From a checkpoint of a small image classifier: norm layernorm.
Rows from block 2 of a small image classifier, named by matrix and row number. Rows with one number within an expert belong to one neuron, the router's apart. Each number is 200 + 30 x the weight over its row's rms, rounded and kept within 0 to 999. All counts start at 0.
Before each expert's rows are labels from the 100 images, of 14976, where the router gives the expert most weight on average: "patch colour" is the nearest of a few named colours to the mean colour under the peak; "responds to" is what is common among them. Only what is clearly more common there than usual is listed. The data: patchworks of several textures. In brackets: how many of the 100, against the usual share in percent.
# router: slot weights (model.blocks.2.mlp.router.weight, 16x128), inputs 0-63
# up: expert up (model.blocks.2.mlp.up, 8x64x128), inputs 0-63
# down: expert down (model.blocks.2.mlp.down, 8x128x64, transposed), outputs 0-63

# expert 3
patch colour: green (28 vs 8.7)
responds to: green (82 vs 45.5); yellow (72 vs 45.9)
router.6,161,250,188,199,225,214,171,177,226,165,195,185,196,231,239,202,255,242,138,218,207,208,204,158,153,189,185,161,172,175,231,190,256,138,210,215,153,266,153,177,229,239,182,266,202,147,185,150,234,209,189,163,223,203,178,196,238,193,210,188,185,199,195,226
router.7,240,157,197,199,235,165,196,195,189,168,163,163,174,199,235,184,227,162,174,236,225,157,158,155,177,143,169,181,180,157,211,140,179,168,127,204,167,202,171,253,253,225,204,221,208,242,159,231,229,204,188,208,210,202,221,129,208,214,244,256,212,186,218,213
up.6,245,206,137,235,235,228,221,197,224,230,188,192,237,259,182,202,212,197,213,214,240,204,268,231,183,205,187,280,236,221,187,194,193,213,200,150,235,210,203,184,170,150,182,188,200,229,188,221,192,186,218,186,186,226,224,221,222,156,198,209,195,260,226,203
down.6,136,224,241,184,209,231,198,215,225,170,233,182,161,206,225,191,210,198,216,138,170,184,127,184,212,238,212,134,203,204,225,183,210,208,211,250,177,204,223,213,194,219,199,223,190,143,219,181,158,195,185,170,223,132,189,199,204,213,199,218,223,159,180,136
up.7,197,192,239,205,254,219,196,178,192,256,201,254,208,133,142,171,172,231,224,192,215,240,212,237,219,217,217,259,246,186,192,233,182,214,246,134,214,142,193,224,237,184,209,181,214,221,234,216,178,188,213,194,209,185,212,218,174,237,174,183,174,214,246,255
down.7,173,158,177,210,219,230,237,247,153,183,204,155,193,191,248,221,233,202,200,201,170,189,172,195,161,153,149,158,189,196,174,164,211,195,184,156,209,222,197,204,226,266,174,275,173,195,166,240,249,146,221,168,229,142,206,218,196,207,226,229,193,204,215,174
up.8,210,224,149,168,216,143,163,224,207,182,167,211,186,203,222,251,172,217,178,206,240,233,229,186,207,194,187,176,159,195,217,228,203,220,197,192,210,229,218,222,171,167,219,195,175,177,222,189,183,223,123,204,225,168,268,227,220,212,211,172,148,202,245,216
down.8,133,185,262,233,203,215,229,157,186,229,204,215,196,212,180,156,189,160,216,166,185,161,160,211,219,244,212,277,252,162,221,163,198,201,203,180,173,174,119,217,180,241,164,189,249,182,192,241,143,151,218,180,224,222,173,202,197,235,186,236,231,222,174,159
up.9,195,189,187,204,157,185,246,187,156,223,195,236,208,214,164,228,154,204,249,197,201,257,260,256,246,237,237,244,230,235,199,222,190,256,201,183,248,181,255,163,148,156,212,165,211,216,240,174,176,217,196,226,181,231,214,230,169,183,175,147,198,216,210,196
down.9,219,208,185,193,140,182,221,181,166,216,194,247,219,203,158,203,164,227,226,221,228,265,272,232,226,212,215,223,194,176,189,217,208,232,226,190,234,187,223,175,202,147,187,188,240,212,227,175,228,243,186,235,173,248,237,234,209,196,173,154,198,215,218,236
up.10,203,188,221,218,184,223,231,175,175,268,183,197,194,223,212,188,209,181,206,253,186,252,172,198,212,214,167,242,219,183,238,157,199,200,207,167,176,206,185,207,224,228,185,202,211,208,165,189,181,135,226,195,206,284,153,190,186,208,247,186,238,180,187,217
down.10,219,238,132,180,194,206,180,215,214,153,160,139,205,220,196,216,218,189,222,166,209,174,223,193,187,200,183,156,160,272,169,215,166,228,187,236,211,222,224,191,249,170,231,177,198,212,236,206,175,278,190,234,191,154,258,181,241,199,196,206,226,220,241,156
up.11,261,218,131,179,214,175,205,233,205,166,203,186,212,177,222,245,172,178,215,194,214,178,247,180,165,184,254,208,248,248,151,244,164,210,181,203,247,204,209,191,156,188,210,166,149,247,202,216,204,216,184,204,210,209,215,197,210,125,238,218,169,169,171,154
down.11,138,167,260,238,195,274,182,239,199,242,214,221,200,210,178,156,221,213,228,162,189,218,140,238,221,241,203,204,225,170,192,175,234,174,250,214,190,171,227,207,202,238,199,241,161,176,200,191,185,155,212,142,214,150,138,188,156,238,168,201,181,190,230,228
up.12,203,209,239,197,249,173,174,196,200,215,186,245,180,139,170,217,170,192,226,162,201,192,170,216,222,214,240,231,251,196,204,253,183,245,215,204,222,135,198,227,222,195,226,130,230,216,259,200,112,227,192,195,221,176,223,210,193,221,178,195,180,197,223,179
down.12,190,140,200,229,210,218,219,235,148,208,198,171,195,174,204,170,231,199,176,205,171,173,190,211,139,176,165,188,197,191,171,153,212,158,171,156,178,212,178,218,219,267,184,280,157,215,160,252,260,139,234,183,213,161,175,193,165,220,216,237,189,201,223,208
up.13,222,196,227,226,205,201,195,198,171,287,193,220,204,161,183,199,204,238,175,241,215,286,215,220,194,204,172,247,201,149,209,221,194,176,248,142,195,190,171,240,206,190,192,217,176,180,195,162,222,138,192,174,226,237,165,230,206,190,241,159,177,177,218,278
down.13,158,210,161,204,202,225,267,197,171,155,191,174,212,235,243,248,196,155,265,161,204,187,192,197,212,187,174,184,198,249,186,187,187,259,234,207,225,205,210,190,235,197,174,209,220,221,197,233,173,203,199,201,219,173,230,241,254,220,178,233,200,223,184,124
up.14,225,207,167,217,263,211,241,188,205,183,216,224,204,193,159,210,175,191,251,206,226,207,256,252,193,185,219,270,243,226,192,210,174,243,170,145,239,180,217,198,181,163,192,159,230,234,214,230,159,232,226,207,201,192,236,228,188,165,171,195,185,254,215,183
down.14,132,171,244,204,230,231,194,226,212,208,212,177,173,185,243,178,236,207,194,169,166,161,128,178,195,206,197,153,209,165,215,146,227,177,210,179,186,205,203,223,204,258,206,263,164,172,187,219,228,147,193,151,230,127,176,181,164,237,232,224,225,168,214,176
up.15,201,203,196,146,214,180,223,181,218,217,199,168,175,142,182,207,223,204,186,178,118,175,205,180,202,262,253,194,261,230,174,224,221,196,210,165,195,176,201,195,209,232,242,182,203,199,220,228,177,202,240,207,194,191,155,161,128,227,189,198,191,179,184,192
down.15,256,152,208,234,178,244,163,274,159,237,191,186,193,189,191,203,201,209,221,213,217,229,183,240,161,152,166,186,190,206,159,205,182,164,200,221,219,188,237,203,210,208,175,262,129,221,158,180,249,163,212,175,198,174,179,209,205,171,223,227,142,188,258,236
up.16,221,163,235,264,226,236,164,203,181,272,215,253,235,188,188,205,180,212,185,181,249,243,177,246,224,221,188,256,233,155,194,251,204,216,251,180,217,138,202,232,208,172,203,201,203,182,221,148,176,142,207,149,251,205,181,243,225,217,171,190,150,207,233,258
down.16,183,172,204,219,205,208,288,173,143,130,249,157,190,196,231,215,225,172,204,195,156,175,202,213,179,197,174,160,169,222,210,158,207,214,191,181,170,203,184,203,182,222,146,249,220,194,193,250,245,171,232,206,229,189,184,243,222,177,188,239,224,220,154,148

# expert 2
patch colour: blue (47 vs 5.7)
responds to: white (86 vs 45.5); blue (78 vs 45.2)
router.4,206,215,220,182,217,162,215,142,194,139,228,223,193,128,174,186,168,230,192,212,185,150,227,210,212,219,243,186,172,223,217,202,184,209,181,193,182,191,190,189,202,197,200,187,235,217,278,220,176,261,251,200,154,202,204,207,176,229,163,177,237,227,204,216
router.5,224,202,143,243,172,209,218,219,193,140,243,232,226,239,241,218,192,168,191,190,241,223,240,200,229,189,249,224,235,194,180,199,216,182,189,231,210,179,176,169,188,176,185,170,209,182,215,160,191,232,184,162,256,209,199,199,232,141,180,174,189,230,204,204
up.6,265,170,206,214,191,164,207,240,185,242,178,239,208,183,195,225,161,140,250,198,227,206,180,190,191,160,228,252,240,205,191,162,146,181,179,211,231,159,193,220,176,140,201,163,163,262,184,177,220,166,197,205,206,243,204,164,178,154,257,218,194,140,223,183
down.6,142,179,220,226,195,222,195,184,175,180,190,155,176,194,175,164,242,217,171,143,152,212,212,237,206,249,198,176,161,220,207,194,265,196,146,172,148,212,204,197,221,254,198,272,197,156,177,227,193,204,205,206,209,154,188,160,185,254,121,192,169,233,210,206
up.7,179,248,218,185,238,226,148,186,236,255,180,192,192,213,169,187,248,258,176,213,190,239,236,203,172,267,149,218,189,197,246,206,253,149,222,202,192,216,187,212,194,193,228,226,154,187,203,188,196,185,195,200,200,202,167,201,203,221,186,155,193,211,212,249
down.7,222,152,168,231,206,204,242,213,214,156,237,241,213,198,232,199,200,157,221,218,235,163,176,206,236,134,244,186,229,158,182,208,186,210,211,216,209,150,191,161,199,177,178,167,237,221,211,189,194,231,224,132,197,167,199,183,233,150,203,237,189,212,220,217
up.8,208,202,227,236,260,235,178,201,232,278,185,171,262,194,203,155,216,193,190,150,200,191,195,204,164,240,114,232,188,188,216,206,208,204,189,165,204,219,186,234,184,198,160,245,169,224,162,232,217,130,206,222,180,188,196,203,225,231,194,254,189,237,201,214
down.8,198,183,159,177,215,175,212,223,219,138,218,205,155,205,198,217,234,210,197,229,232,199,212,174,211,136,221,151,199,186,167,242,206,181,228,230,208,166,183,192,234,181,243,158,230,187,225,149,223,281,184,145,217,144,203,157,241,163,201,159,176,192,201,215
up.9,193,262,163,117,189,143,247,153,206,157,178,180,160,190,230,205,203,225,176,242,178,215,258,155,205,210,222,166,186,204,232,168,227,203,173,193,187,277,183,173,214,216,209,205,211,212,200,200,226,247,163,225,184,213,260,188,186,205,233,156,232,174,221,181
down.9,201,200,242,233,177,229,140,245,185,272,164,233,178,223,150,164,175,170,223,123,222,231,129,227,206,204,178,253,221,167,200,208,184,198,195,244,182,183,191,236,227,215,185,185,193,186,183,173,108,171,180,185,223,208,191,201,214,216,171,230,161,208,225,187
up.10,194,211,153,186,198,184,221,172,236,125,169,160,184,208,243,156,203,162,184,188,184,135,206,140,211,173,220,173,211,245,202,203,208,236,150,191,194,254,189,168,219,260,208,202,243,207,180,234,178,247,210,213,171,156,247,141,197,233,173,228,229,225,230,155
down.10,187,225,249,168,202,204,196,226,200,279,205,251,180,215,128,180,200,225,232,201,199,290,189,235,205,211,172,228,205,164,209,214,203,181,255,230,191,190,224,224,197,149,186,173,189,181,193,162,192,144,155,213,214,241,191,243,211,179,196,156,182,185,177,226
up.11,223,195,248,196,240,173,169,225,189,200,176,194,198,185,200,269,208,224,163,215,213,212,164,197,162,212,147,182,151,180,226,198,174,175,217,216,185,166,202,286,191,187,222,198,153,188,226,177,176,191,189,190,229,226,183,209,203,193,230,179,172,167,201,246
down.11,180,151,139,205,209,185,262,199,174,186,205,181,189,185,202,201,187,183,226,228,209,184,254,219,224,177,231,236,238,220,162,208,204,228,208,147,217,191,186,164,214,242,210,190,253,223,195,249,218,242,210,188,198,192,210,175,180,231,186,216,210,226,212,178
up.12,201,183,263,203,176,162,202,202,128,163,183,223,168,184,167,297,173,200,229,217,229,231,150,241,216,199,221,218,187,204,222,190,175,196,214,254,191,148,193,239,183,131,200,144,223,192,249,151,182,216,202,191,232,246,196,226,210,157,202,169,201,189,200,174
down.12,179,166,184,212,232,228,233,192,175,242,173,152,228,180,223,171,199,192,187,194,151,180,212,204,192,208,179,201,191,228,210,177,227,214,170,142,172,253,211,176,195,266,180,256,184,203,151,289,212,160,211,210,178,205,188,203,161,272,206,248,226,216,212,193
up.13,168,214,198,204,238,240,224,220,205,195,201,192,233,210,187,217,205,229,219,185,178,268,237,272,192,262,149,190,159,207,192,185,247,228,230,187,222,223,248,161,174,227,154,278,182,179,203,199,190,186,196,191,164,190,187,232,203,198,148,181,169,248,206,216
down.13,232,208,205,179,198,202,172,194,230,199,218,181,143,188,207,181,217,196,182,252,206,113,169,180,212,142,219,202,212,192,214,223,146,190,180,225,196,190,185,197,193,205,261,118,219,203,205,192,177,253,241,180,183,187,178,157,197,176,254,221,259,166,213,196
up.14,188,188,212,204,193,224,240,199,166,254,196,231,169,199,148,195,169,164,298,217,232,259,233,260,222,228,215,269,231,247,191,194,210,197,213,211,228,178,194,188,169,151,189,155,222,252,195,167,188,196,212,208,175,247,168,217,183,179,166,174,222,215,212,155
down.14,223,199,185,209,225,241,184,212,227,178,209,168,214,191,240,189,256,236,159,174,156,146,164,175,179,175,194,108,152,201,172,215,216,179,160,219,167,221,199,185,204,203,197,256,148,176,182,180,245,197,221,178,182,143,181,184,237,198,220,227,194,180,215,222
up.15,203,177,258,203,216,173,168,218,162,205,175,189,186,182,189,256,218,207,186,228,226,194,138,184,182,183,182,214,185,186,215,185,140,150,231,237,161,137,167,312,248,172,255,158,188,208,234,170,192,202,191,192,250,237,166,189,204,215,239,173,207,163,205,239
down.15,191,156,147,221,215,185,267,211,163,191,204,206,230,177,204,207,153,189,237,183,203,208,267,230,216,208,224,205,222,223,153,215,223,232,196,148,213,210,228,144,178,229,156,241,214,221,180,253,224,214,203,202,179,191,228,214,189,224,174,231,181,225,200,178
up.16,168,156,213,233,175,261,227,148,171,207,185,176,175,216,192,187,207,200,251,234,212,178,193,228,212,223,223,230,230,255,213,169,223,237,206,176,160,219,220,148,233,242,172,227,253,196,189,207,194,199,237,190,170,174,150,202,163,268,132,211,261,212,249,166
down.16,260,223,199,183,215,191,201,208,242,215,244,191,217,197,186,163,240,221,168,198,188,175,186,201,192,194,220,175,186,183,211,172,207,144,149,195,202,199,228,229,151,151,223,185,135,244,188,210,256,168,174,237,200,215,214,193,164,148,224,192,204,193,186,227

# expert 1
patch colour: red (36 vs 4.7)
responds to: plain (33 vs 11); centre pattern: plain (25 vs 3.2)
router.2,196,170,245,221,191,182,188,215,166,228,251,241,195,163,155,218,153,173,247,198,253,214,156,223,242,194,236,233,210,186,194,202,153,196,248,252,225,127,198,246,195,124,211,138,199,232,235,157,204,192,172,208,235,239,189,227,230,163,198,208,214,182,157,207
router.3,134,207,258,178,201,236,219,193,198,279,187,243,196,220,143,173,197,243,247,196,178,261,201,237,236,240,164,231,227,176,217,200,222,204,264,191,215,173,214,213,200,169,192,198,208,176,183,190,185,158,180,204,189,220,168,231,198,208,188,169,197,204,181,219
up.6,188,231,224,161,183,188,175,200,194,199,195,161,118,198,190,201,182,200,216,197,215,206,204,140,206,216,223,189,169,257,221,149,179,205,203,230,205,211,236,215,178,176,265,188,168,211,237,155,208,240,174,266,201,204,189,196,190,254,219,131,290,137,187,177
down.6,196,181,172,216,220,212,241,216,209,206,223,222,212,224,233,200,210,129,230,182,195,170,181,215,220,210,187,215,253,184,207,222,242,233,226,218,252,210,204,165,166,212,156,192,210,174,147,202,150,141,188,108,202,179,192,213,223,158,187,235,175,203,193,149
up.7,181,191,169,154,186,200,215,186,158,220,158,189,159,229,173,249,221,264,217,202,147,189,263,227,196,220,212,215,262,221,204,255,218,229,227,166,211,202,210,158,202,224,215,181,215,202,188,218,150,193,210,171,165,242,219,206,194,222,193,179,182,186,219,157
down.7,232,188,208,179,206,143,191,222,188,149,209,205,218,169,210,222,172,167,164,158,207,159,144,170,189,160,192,149,157,164,208,174,187,206,144,190,170,196,212,253,231,207,185,224,208,235,180,223,189,205,192,256,222,203,254,204,209,196,242,225,165,207,156,206
up.8,182,180,223,208,181,168,225,214,166,221,199,222,181,229,163,238,189,216,255,175,227,237,228,251,243,242,219,223,247,188,232,165,228,229,238,225,233,169,237,182,124,149,141,190,208,221,210,159,172,169,156,202,176,237,216,226,229,159,174,197,197,234,216,153
down.8,241,248,156,173,170,168,198,168,202,172,220,226,235,167,249,189,197,170,145,261,189,166,199,111,176,172,256,174,213,198,228,198,193,184,146,177,150,259,178,175,213,251,213,214,192,225,177,221,191,205,205,185,208,218,208,177,175,213,248,186,206,168,158,223
up.9,199,208,218,195,216,203,145,186,238,202,207,143,207,182,198,190,214,187,215,154,171,138,144,170,204,223,207,222,217,256,203,185,185,223,181,179,215,186,202,220,178,210,237,170,173,233,195,256,140,194,240,260,182,160,193,168,185,229,166,243,204,242,173,132
down.9,236,220,191,206,190,245,194,230,231,246,231,262,232,224,226,194,189,227,235,200,260,263,191,196,257,185,205,188,215,159,221,163,236,173,227,231,236,227,253,157,195,166,188,216,183,187,188,142,211,194,163,161,188,219,198,221,196,205,200,164,204,162,217,262
up.10,213,190,128,198,145,160,192,188,197,136,190,137,176,238,233,239,220,198,160,221,211,164,218,177,207,179,234,158,183,244,204,216,207,230,143,184,202,241,223,152,187,252,233,219,216,193,197,223,185,247,201,181,190,183,250,167,161,213,192,191,193,228,212,161
down.10,211,182,123,201,186,198,190,217,213,144,216,140,198,192,226,230,186,206,183,171,175,125,240,209,188,187,216,165,184,289,148,257,183,246,173,175,242,214,227,151,177,209,223,202,182,215,200,252,197,243,223,207,174,149,238,202,210,215,193,231,189,198,181,133
up.11,177,211,148,171,233,201,186,190,236,182,221,128,205,179,196,215,218,235,202,149,185,166,226,206,203,245,212,173,198,278,187,234,193,267,194,146,235,201,231,174,193,222,238,192,208,231,224,268,142,236,227,210,175,157,268,198,186,253,144,217,172,273,207,164
down.11,205,204,229,196,191,217,184,223,223,255,201,215,174,240,171,194,233,219,214,228,238,229,163,211,217,166,170,206,187,151,242,166,187,143,227,239,190,204,200,232,199,164,209,180,191,194,180,154,193,173,145,184,231,241,193,220,215,162,240,179,205,180,208,252
up.12,168,231,166,145,217,189,192,173,228,185,204,161,168,205,205,241,229,235,191,161,169,194,221,176,230,233,218,200,237,271,233,241,221,247,209,154,227,199,214,192,190,217,274,167,204,188,235,231,135,226,225,183,222,173,215,201,171,253,144,141,180,225,190,156
down.12,213,171,209,209,188,184,215,210,211,212,146,219,200,271,198,193,198,157,252,161,250,212,164,199,206,176,167,207,207,137,221,139,200,189,209,234,189,207,197,224,222,166,165,215,231,238,139,191,175,189,129,222,215,237,248,186,217,181,225,232,208,188,229,217
up.13,195,228,200,185,190,182,203,249,187,208,167,214,181,201,195,234,186,229,200,191,236,257,266,199,173,211,191,189,178,198,189,179,181,177,218,186,198,206,223,211,164,176,207,234,156,168,239,135,233,214,161,211,228,192,208,227,214,165,259,119,211,148,224,216
down.13,177,204,202,191,228,175,240,170,208,182,221,158,176,184,201,185,199,153,209,196,165,146,201,221,179,246,228,207,248,223,211,232,205,241,215,193,193,188,166,194,171,206,188,169,235,196,199,256,164,182,208,156,202,178,215,210,202,191,193,259,207,216,184,121
up.14,213,190,129,198,143,158,192,189,195,138,188,138,177,237,232,240,221,198,160,218,211,163,217,180,210,180,236,160,187,243,203,216,208,230,144,184,203,239,223,151,187,251,234,216,217,194,198,222,183,247,200,179,189,183,250,167,162,212,190,191,191,230,213,159
down.14,211,181,125,202,185,200,189,218,212,146,215,140,196,193,223,228,186,205,185,170,175,124,239,212,188,187,215,167,187,289,146,259,182,247,175,177,244,211,226,152,177,207,224,198,182,216,199,252,194,244,224,206,174,148,236,201,211,214,192,232,189,199,183,132
up.15,210,205,217,195,192,220,217,177,175,206,180,195,168,176,204,185,148,168,201,216,212,209,191,161,211,191,193,190,165,209,200,159,144,250,190,175,180,210,220,205,226,221,211,219,216,209,229,213,197,246,228,251,186,213,210,182,169,253,271,183,305,160,246,233
down.15,176,212,161,177,235,225,189,250,202,201,233,166,140,188,204,214,241,210,197,210,188,193,212,243,199,184,180,175,193,261,183,258,223,198,212,228,260,204,210,177,192,197,222,155,167,173,186,156,182,173,214,133,191,141,189,220,236,149,169,194,142,215,178,144
up.16,210,191,131,199,147,164,190,188,200,132,194,138,172,236,233,238,219,199,160,228,212,163,218,174,201,177,232,158,175,244,203,215,203,229,139,184,200,241,222,153,188,254,234,222,216,190,199,223,189,254,203,184,191,180,246,166,159,215,195,189,199,222,210,164
down.16,214,182,123,200,186,191,188,216,210,139,215,142,200,188,228,233,184,208,178,172,175,124,241,204,185,184,219,160,179,285,150,253,183,244,168,172,237,216,228,152,179,212,220,207,181,218,202,254,198,246,225,212,175,153,242,199,207,214,198,229,190,197,180,137

# expert 7
patch colour: yellow (35 vs 3.4); orange (30 vs 6.7)
responds to: yellow (92 vs 45.9); pink (72 vs 45.7)
router.14,207,192,221,218,200,224,239,201,174,246,153,195,219,259,195,205,221,190,218,214,205,250,215,232,179,219,127,228,178,181,230,174,210,203,177,178,188,241,221,195,178,214,151,251,196,178,136,204,202,138,187,224,171,236,190,227,204,183,212,231,196,208,225,222
router.15,167,252,205,194,195,217,210,166,207,192,222,210,173,195,187,193,227,239,196,215,189,220,243,186,197,205,241,253,232,190,228,184,215,141,219,181,176,230,148,198,203,233,217,183,212,163,235,178,205,222,222,190,241,210,150,205,186,204,201,133,251,196,199,218
up.6,228,196,186,210,217,180,172,228,232,192,182,164,211,203,212,261,204,179,228,200,266,199,139,171,148,155,203,232,219,217,171,195,102,182,169,227,205,194,174,254,220,170,223,180,186,232,198,194,193,202,185,236,240,202,208,171,202,148,274,215,181,160,196,205
down.6,155,238,207,193,195,242,199,189,218,219,200,219,218,238,163,125,189,215,238,121,169,233,206,215,222,268,182,212,208,175,190,204,244,228,184,195,195,222,222,170,233,260,165,248,206,179,172,242,169,192,173,205,203,156,233,214,188,297,115,198,182,213,199,167
up.7,236,208,106,179,195,204,222,215,224,150,196,183,239,248,275,215,190,186,197,189,186,182,243,155,220,191,223,170,215,248,167,206,231,214,192,193,239,244,217,107,139,232,188,188,186,221,190,219,208,195,210,179,188,206,201,187,202,204,186,216,173,205,210,150
down.7,186,219,268,184,231,169,149,179,220,259,172,223,174,154,147,143,193,222,157,174,178,188,148,209,175,244,195,204,190,116,244,198,201,192,207,190,152,178,169,281,215,180,205,198,197,186,210,199,199,171,177,246,216,204,236,191,181,221,216,213,203,193,209,225
up.8,215,185,192,185,122,157,211,197,147,147,209,205,180,193,211,246,144,187,238,209,205,215,196,220,249,192,234,155,186,252,180,199,156,239,169,240,221,184,262,165,164,163,232,194,213,226,232,160,197,253,214,206,187,222,216,204,207,159,202,192,201,164,161,185
down.8,218,171,171,194,113,176,208,220,162,183,199,182,179,194,192,248,182,182,252,166,220,211,218,230,221,190,223,189,204,243,151,211,143,241,223,222,242,156,273,229,194,140,231,188,182,247,239,190,219,243,205,251,188,165,252,208,196,173,210,197,174,166,224,172
up.9,195,157,210,248,182,233,210,263,157,231,208,238,247,226,180,204,200,171,221,177,227,257,188,242,246,213,187,241,227,189,186,179,219,185,240,177,239,157,213,218,155,186,170,189,163,213,192,171,179,137,187,169,233,219,166,224,189,163,184,181,171,262,195,244
down.9,210,145,202,201,216,198,258,163,152,150,219,161,220,182,218,215,205,158,209,202,135,125,210,194,179,183,206,170,198,243,194,216,166,237,185,181,181,170,194,189,212,206,191,199,226,256,205,293,213,217,250,221,197,204,197,207,190,229,189,241,234,212,172,182
up.10,217,196,187,212,215,190,186,251,212,190,205,185,221,203,205,254,180,179,238,188,267,222,149,203,187,189,205,242,225,228,171,195,127,202,205,235,228,153,196,255,192,141,238,148,184,226,221,171,176,194,162,216,257,210,216,216,213,141,239,171,171,195,187,201
down.10,149,202,213,193,198,239,232,180,202,201,206,171,199,234,166,127,214,197,229,139,133,178,200,222,196,250,183,195,201,198,191,194,229,227,183,188,174,225,198,168,205,275,164,245,221,191,177,274,185,194,197,198,194,153,211,208,191,289,144,234,230,221,216,158
up.11,224,211,194,217,249,181,191,195,235,188,167,190,215,174,201,236,160,195,239,169,253,192,189,231,172,199,200,220,214,232,193,215,111,235,158,214,207,181,194,233,207,137,210,170,211,209,212,217,162,254,194,240,194,197,249,191,218,171,225,222,181,179,224,196
down.11,141,222,202,184,219,243,185,219,227,213,215,205,168,230,178,144,244,248,193,195,174,217,193,198,202,227,166,187,191,173,207,188,285,173,191,192,185,247,210,172,226,288,195,254,174,147,158,201,203,167,181,157,204,136,188,195,186,261,151,176,194,201,204,193
up.12,218,188,153,203,166,193,227,234,194,231,189,233,251,235,237,206,195,174,236,222,248,254,222,162,211,191,207,237,258,195,167,202,196,160,226,196,250,191,175,198,174,157,204,164,186,261,184,163,211,159,160,150,225,241,175,192,196,118,250,172,197,225,173,230
down.12,171,171,226,196,211,166,219,169,197,179,184,178,226,205,168,151,208,173,209,128,134,168,168,199,188,235,215,176,179,184,207,186,183,228,173,176,155,173,204,243,228,234,190,252,221,251,211,277,185,220,201,264,210,186,230,154,154,269,177,223,210,207,207,210
up.13,209,229,133,154,208,198,203,203,225,145,212,143,215,236,242,210,226,242,127,183,177,193,262,162,210,217,183,132,154,214,211,189,244,219,214,149,218,258,210,173,156,241,198,239,187,169,213,229,223,215,200,203,199,190,227,216,194,227,172,180,183,233,203,197
down.13,214,193,254,205,228,160,194,196,199,242,211,244,180,161,156,183,147,173,195,205,200,170,168,207,193,198,210,252,230,149,222,229,184,221,217,202,204,155,155,235,159,168,186,120,231,205,215,198,169,169,197,197,217,255,196,228,200,165,236,237,237,192,169,169
up.14,216,216,185,213,210,201,247,172,187,227,165,253,197,213,182,218,144,173,270,214,220,236,258,254,197,224,208,241,260,233,188,226,185,213,227,237,206,197,199,138,185,151,166,171,257,213,185,179,170,203,216,169,168,261,193,236,225,153,214,205,216,182,212,169
down.14,167,209,203,173,239,199,172,212,226,164,173,162,184,198,209,192,266,227,147,192,172,187,150,184,186,193,195,113,139,192,219,186,219,180,173,214,147,227,211,229,238,228,223,258,182,180,199,187,191,212,183,196,184,146,208,139,195,229,192,185,172,201,238,250
up.15,171,227,271,161,233,199,195,175,205,198,220,188,176,128,183,197,208,211,195,164,128,164,150,194,160,238,192,147,189,199,207,218,195,191,220,221,186,175,194,257,210,207,232,189,185,196,221,231,188,215,206,217,199,193,187,198,199,211,184,222,204,140,150,175
down.15,233,215,146,217,179,236,186,257,218,204,217,207,217,197,227,208,188,242,192,236,268,245,253,207,207,162,196,210,215,211,148,191,215,159,230,192,234,245,202,148,196,216,194,208,167,180,200,146,260,195,222,153,174,188,189,216,218,185,224,186,203,210,250,227
up.16,211,163,203,246,188,213,224,248,177,237,187,264,246,222,206,200,161,155,258,186,241,253,183,218,243,199,215,252,275,194,165,210,193,169,234,233,234,147,188,195,172,159,169,151,183,248,180,143,181,141,180,144,230,247,155,194,202,142,205,191,172,213,197,211
down.16,185,179,202,185,218,193,220,159,184,159,186,147,219,187,193,180,227,199,181,173,140,157,203,187,166,212,202,140,151,213,210,181,180,213,179,163,149,198,212,228,243,220,203,269,203,235,206,289,237,225,207,267,205,177,233,175,174,272,183,212,214,207,208,230